Weights of a small segmentation model: width 128, 97500 training examples.
Rows from block 2 of a small segmentation model, named by matrix and row number. Rows with one number belong to one neuron. Each number is 128 + 32 x the weight over its row's rms, rounded and kept within 0 to 255. All counts start at 0. Numbers have three digits each. After the name is the row's rms in percent of the matrix's.
After each neuron's rows are labels from the 100 images, of 14848, where the neuron reaches its largest size: "top examples" is what is common among them. Only what is clearly more common there than usual is listed. The data: rendered scenes of toy objects such as cars, trees, mugs and chairs.
# u: gMLP up (value half) (model.blocks.2.mixer.u.weight, 384x128), inputs 0-127
# v: gMLP up (gate half) (model.blocks.2.mixer.v.weight, 384x128), inputs 0-127
# out: gMLP down (model.blocks.2.mixer.out.weight, 128x384, transposed), outputs 0-127

u.154 082:110192088145149118121199134102133113124129149123120148139175084089154090082101099155105138192121154132076120128115090124173118130108135086128129092157111131147102155127145117091089065159110132056187083128145206121084111116129104144129201196134105084187172181160148098109141119202139143147153116153145115137161144104181148160140104100137086122076134186107069072159124120152122129123168
v.154 093:138127111089161123141054142148081140054168093140160112070099141111169117122094145129105099156103141104117125176201159127084148099167121149117078114127074160056203085125156189182116089091115125194139120152086124150157180124134117116145117088097141146136112118168127147125117137148159132155142130185092075119150111188130122141103105172144169115130182108092146144080114129122122104196061
out.154 093:151145116140117169127184136055162150143151123106067087192155092079083114159095037166107120140171131107089105134163108160142152150150095116080188122115199129095105139116128146116119218127106065125157105149165118092170108195083103134155177153114147096136094132128137099125163095090102105159128150114196124075139137134132158117141090084185087145106113162121133122156096114118139100092135
top examples: umbrella

u.380 088:123130135165104140121168126142144132158074105135115099199119126137093171133130113139194126069111068109120152135255143159173093163088119150071071143114123173152109124082181088144109093099157166159107128132148099144129092096158132138128121187128087116179174139115120086052109118134105137115140094075132155116143108118111178168108110126093091158095105082129126155158139078098161165142139
v.380 092:117161069148139159120124159089104126133164146149118151052166064091170106094098134080093106173116162113113154125115125178119114058183158171110130127204175127121176111131060160180111152135089170090143136144107185047118146119137090064124187099111124143150127156119073175175170118125093150133105138173074085158117133123118128129123109123128180149135150165135167132149119122181091122111145
out.380 090:127146120105166104147120101109112127060177057110140136111181192132135116123164113115138085186160106135111121164098130123065166143103074105148150154124112050162063171187141086120143124123164133157163075070132080086123110132120168093151109105093130141117109141130104142188141168163135180104180112154080141182126162120156105136130145155145133111162139139137156084197085125035112122159124
top examples: trophy

u.304 095:133174111131142151137144115125100122132088137145149132142152198074137141090183111130188105150169107165110108139162153090095086183145115127146144074107096173186132130158189122128072114119138133111097095114131131156177107103140167202090134158121064084039140072118091098142129086121104150136111105114177141119185120174160152148115153099051095137142044085139129106148137109159115172137099
v.304 095:127175113132129114122131108152099109088140110108128136097176157108095191128183132153200095139111103142116090125155084057044092154132118146128114161090095154107132139176180196113100084063142141137096120125114054133158069102170134177145123183171122139126163120114140073101100148109162136138129099215143135127127125166147167105119135169064114143134076091085082091123121138147129135173093
out.304 097:144144101119135136147097135149088111135141170182129171166068086163103125113126144128099039043186125149097129139147162104141153182149156068129151136171107170089084142161144144111077170139156124154135124105125171154126158131133101081171113181080181139089146141061117123073173105105132156121148159071154126121129067094100153113160129135190092114123107105125172097085107117115145057131168
top examples: umbrella; mushroom

u.241 088:137164112160156137168127056136100129183162088179146175153163204088137125080147175155085137115195151136105089126078143166121081176115103088157168123099122119141118194140131119092137160109140188094151152130126134157115085052124119135093158127106118091135138082078074173127167138114130167074136149089167107139180137105162152152147192102097060111103093136086135103147140123124093110144109
v.241 107:120151082092171134083068109173104140070140078099166110107092094134148188138123157115116097156108119176079129129131103132088126120190108166128113132167114107114210149115163228161146088070100108158118106164105087139140127144129144135135125156109140141136113134149138125138135140142136163115182045182082098143176125164094133093116103138148128084131095134143098118045070078110110147173077
out.241 098:110126114155135104156121138096122145108116117066148098086126111144140132131098126142077132100162132151142125111104154222120179105151124124143142159169168112073189132150175121122130159125087065158073074105106124042117080198132147112141141139162095128137166127180086100107130107099132172104051173134177106097132176070162124171150094167179146168093103145179176138141085118129126119101082
top examples: umbrella

u.99 103:207125133129150128119103155116096113103214112129126134139130153104210147134133188141108070159151132074112126124123147184104121154164112125149160109101126096097109113103140116136157157081135125076145097149163093145181141127099135141084113141119131092131122132050190180132130141174208120113162163134139121156142101110145103153114120094158050199091128145165090119026100082131135140165143
v.99 112:080104135122092144157113161120101156140156113103145144133106121204041110123163061147118171049100119131144170136114149144118209103146093090142128192137097169084151141114107111148101128148153125201091122112129151096110137157132099109140144147117129169090076119169140102090122118099099092131120115175123137117058188146115117088139114163049190064193148097121148149162141156144127116102090
out.99 100:141156148170112085116126084178152119156110129100128172141102082120155153149174124117160129087085132168117097182156099093160137126109130160076164139177124163096140168117096106034127150123129151149114121100086097177129135157196089148095120097148106113154059180141143158081174132115126105123145115043159175079112082138186122147135170150087124106086101135156168151090163115121182132101060
top examples: hammer

u.226 104:114139134099066114087117101101155171131157078168118155134172135116094142172129111120100181133062153101088170122114135159223139109107164096114118111140091085060103176111132155065113137162081116117110105132108138123167136102132177178123131197113092105127187060051102133173158083180102116137178156151137172085151125112161120141134124141159127148159194102129078102127155124137135135096100
v.226 094:161149172083147110163138096156053155175156124118155149119097129113090122106202101145157128115145150178165100108116107131114158128178084152071157128108168115115153126137100114143079135202182166117071148185142144121113152157093063123157158121097134112102103181117186099093127130121117167119148123097127115118079177130126100166134197125097108068109123125114176063141122101099084180116051
out.226 106:117138175133167093147144170129173120086077128086097120130166086142148105105058194124115130112199115098138188135147084083116103177108109143110124073208155158126130159136141129154129082108176197072105122093146146147141100160101112092084166130044122122168091103124140141172089150062108103138110154169175138167136112089115137120127116127153158073139148105123122124163118163087101174114181
top examples: snowman

u.175 101:138113094123090138124113100173129087172168119173148138156147145156108140109180083073058119104116139144141173154113218169141186164182124046112151157110121124120102111111125119150104096161146164144120218157110161129102098089078091078126154116111149161097110084150072094148161095176112132101127139112062121141054102147129137145153143156089133121110086168156187108126159094123107109117088
v.175 098:146185151150075052148105102092109119113103126115150163115131136080127120100126136191137164135108128144116108120114148164103116114175058116093123154173133116118152110111143113107119068096164183093105156104120111158174084029139134209104134142112156121156144091076150145158098147164171177177174097158156124123138070176136135145145151113130094086078200139080175168130118096162161135159134
out.175 104:090134161149182135130181136121135143114123103130089114135178103150115184098093193142157145075151098055130144138164062158117116209162047183150122101162055111153132166125100165108107136071130114073141139081109146104162116105141144130092161094150094097151126097159090125162119142071115103164171126146149076158143112090096101137125098119131113064157172139143139151173155146155129142199122
top examples: bottle

u.169 098:154117129092154115103127162128130127122066126098188120091085133159125117130189147119149153141153137136125151110134093131149104161129053156133093116041164064119137096130094127148176114149144131151085133135112127158119100093111146153133178149045146133113187151120195198104170186125130142119111132153060127113119139124101118179150176138088126036107148174111143124142082087082088154116055
v.169 087:107180126212116144118073087133098094120162137151087159090160069106117081108135088136127107101095142161098114162092146187129149098171155127107128193160086143120174155146163166172160111079117105117166138177081129111151097098191107130058091110122062153173116079128125124177106122168157129076131132130171103157119115087168156135127085112160119157120074118093139117134167141199138077151120
out.169 096:126134126105097132125050060105089143186138085143112170153159153106105101161127089157142101134126143141100126135168109177168134134146197109150122174158107134124131098105129166127056167065072073151177082162134145127166151147096108125146117170173130110103112074114156090148127048139116083151134095100157142127121111115114177116144083158161121197131113051126082168106181119111180114149164
top examples: bottle

u.123 107:128127162183147113130098106160123129147136151126158157123105120105097121062142103133165140147163159198126072094106098139129134135106106154065134156089175132134138114094165123151173149181120113107206176113144156166123073092098138110178140072077129103126157175101149197083114125206147164088092095100119108130167206149106117145153160143087070100094131133075162107149101103139130158150066
v.123 105:078159143081099076108111092118123144121100122149126134135153122127128186158125122148111148129136096104125147134144143116198101114135135137162116141156060063124134150144149096067067094115179128116073127071141110116179139096148160167099143187145128112064147060077074118116162121133098137168170150126167212139153079088140133137165130126124143150190191108124059108124143179123120132191177
out.123 101:161166149155126111156112080161118148105124133070163167145112154108180176130136165079099141110127124118156093108173052179140144161139134147138144126159129116125119172106157082181144126137067137108164133138123150192164119088062100084154122074133139160187092119166154150144130119083169105069156115103060133122123136140088157126089188077131056079104131121121117196145125074087114139103082
top examples: snowman

u.100 108:115081182134154126075116058099134096179158221110183055135170076189107124178145132072099141167161130133116104095195134097126182122155138119155129114121126171068119123126083083134091119123092140136124139136135146156127177124134110134131163185102169110112177113136131152163122138081136137094064063121150114095139109176151097055061126143169105136144103124141087134097118153117128121144140
v.100 082:140166083167138106169145163131114139121116098150079158081191180121194135105134155133096108164184163147171182070095088144108083098132151145128177171147148148112072122148120123103109126117092133086190088124173126094120043090096102088181161119127103105135141138061120157160161159150139140139165145174069108152155153056116139181107133102135121163100106162104076158119111147127090126125089
out.100 096:123143152072114146119114117135145126128128082093120146117092129145130165087095178155109132041148166188117053138179112134160115133157165140224131182082147124124189133109137142103098088164129148120064162169166129100095142123139137172169056062130077092155113106078130101112110123130141136146118143093128181123146137078151145125142094107081198092111160102095156100118173124167108151162161
top examples: trophy; largest object: trophy

u.326 097:179184127152142045094089144118119114144157137158100137112175138091193128116185136130151134105112147132076056045140088116138114159124123105130135119108111148135139136179136081098182135152160151075103159114169099113127094125162132127123116133122102073126112082116138122144160157194183157121178123067181166155145093082178100148131135063164053160109172162142115113096113100163170137149149
v.326 099:125107121134160109154079164119112179117166134114191149090170080117129155120172109080148161104165135094097195135128141138056125126152109130109116198114106148087112153128106139121161103154097079151129059156162123131108166189125083141135154118161111132073134116168143128080104169112107153155098084154109124101104154129146141047127107083166138059097189083113079191139142151153191091139088
out.326 096:178134124127068143134129168123181163138097155083118141197123121084210144166094175133089162070110163149145091107113077100119130191126070153097124128095123138149100103128180116090159144138127090119189111142156155137109086152176113137121142119183146082111066139077131104117214118105131130208132115167159153148171130156146120115081127135120058124146116097104141111051127118114110125110095
top examples: hammer

u.160 085:136186115084126124168124134084127130091179077115144136075114154115166091111088155184120141127075135198147124114097089116084087103118146111164109083182148086080143143141131213157103139102150103074148108156174124146136099088137118120174082162105157136102130137151141128141123187143178198122169115214080101121177156095112123165101131163098134116182122097128144141110098122119058134074132
v.160 100:091076136147119134107128174124126117159109114106151134178091143189081130136128065120123108104120125099106115164107128166164177118116053111144146187074110130146131145089091125136150159136132100226104132107171155098109180181098112129131161155152087173118125138149150091112132103098098100132099156125083127147050183044088112076163093132084143078136133075112154105152179169098163121094146
out.160 088:176134145137115144182132072118124184106075157158153117106147107151103122187125116117177140128066095105110113147172124098140082119156149185131173098178162120169142119119178074081079160106129118127108093137076131140116164132173193135075091103146087141123088134096133192137108081141112124121128119050191133089118041171142094095079117143124147156185137116097168102152128154128103163153141
top examples: snowman

u.66 092:152126166089152127096100056064078128149199143141146033141087148149091125202125112135120132104150108148121121120255125162148126093190134150177098124152144118108136108122136143170135111130115106149111176109144108132112127133127112122120093091106094102128097119087128147144157164095151162088142109122136155122125136150104108089065089093135149115170145080108145143136107109174093174166131
v.66 091:142150074175186113144150122083123167143150108171133166083176181089171104092170134124114117154146178111141129061106127108105121134144150143136164148157161170117081109179107074089111139113096123080182070102118148131113060080107160136214124091146075074141160099103088163139149161114103133148135142114128081146142149135179112122137150089185089187079150165080124165123148111170121121132092
out.66 106:116123169116152122114103134172146162187065108104158162139119089156109131057135122136141179095134123147141081159131109122199107160118152126130144137110127149140183181141120132040098093089136175127071142170131115119086178186172148178183068083106116128157146134110074129107100098109105135147102145102140156160097112091181134117183126083102144123067163088157146074078170112162147089102147
top examples: trophy; black object; largest object: trophy

u.311 098:150149134146063140128109141156148096125077110125154096124101147136134112109113125135159182155120095155153147111131133126170156138156094068179133126147079098130166120093123112150094040082134150144098144101117085140156171091164137152151127119163156132118124126136078198134183162166140074135166086169144138086138091216095160132115109144163159077043065093073151173124120119120175064144106
v.311 091:111152147106113088124115106120045110160133129171084161088116126083122083102135098118123094134112162155128100151105140163146105105168143193099081185126135154129155072153099154178037169076131131091156126184127157121174117120077098118158164123099156138086137185166132143162111137100104115104165146158127071145068126142169114158154128134139142120196076152122191150177153190132083125176128
out.311 097:076121123159118116142142144096150141123097190084094140205143058085159079092059143145100146146109123135171121120139144133125074140107074180102101130152091134132121151136136137142124091140104169173137144131061150126093124158128119104087161104196133165114139126134161113136125143131161118097175140155187050061141089081134150070131109150114149123116125110110159113144182142192127059126216
top examples: bottle

u.252 094:123142101091167135135060105139105125148162115120191148136147137133115106154142154125048107097150095079136129168168149141130170100158116083086115123117140101143129073131121092169211067189125154170104169135067082164055079087120103142107162160100102130112123073162157139141161117122148192120074128105096109115104115111075201128137129144151125153135129172187142102100176101140091090159130
v.252 094:094183115115113111151129092122080111104202097169118156117177111122142105115158132138110117121132155076099113066111107184145150132146156086114136138127154128088088114188128144086113142129140112102130185177107109130079075070153092029114124123118122095191141156116129162129162159168163182110161151135042065167117084120131107138124138099130145156137151177127155162152120068145065119190115
out.252 097:110126124150123103097125186069062183106097132156130122170099134125119112111159154166139104135164157126116128117111170153114060139104176100153121159081176110067160111198141113099138129067145097131141119111169105084071135173145141105109071095138151127067094142156112175087122132147134052185169187121145200170125113155126071134156134186123122116119164109081087150125095112136164161154160
top examples: bottle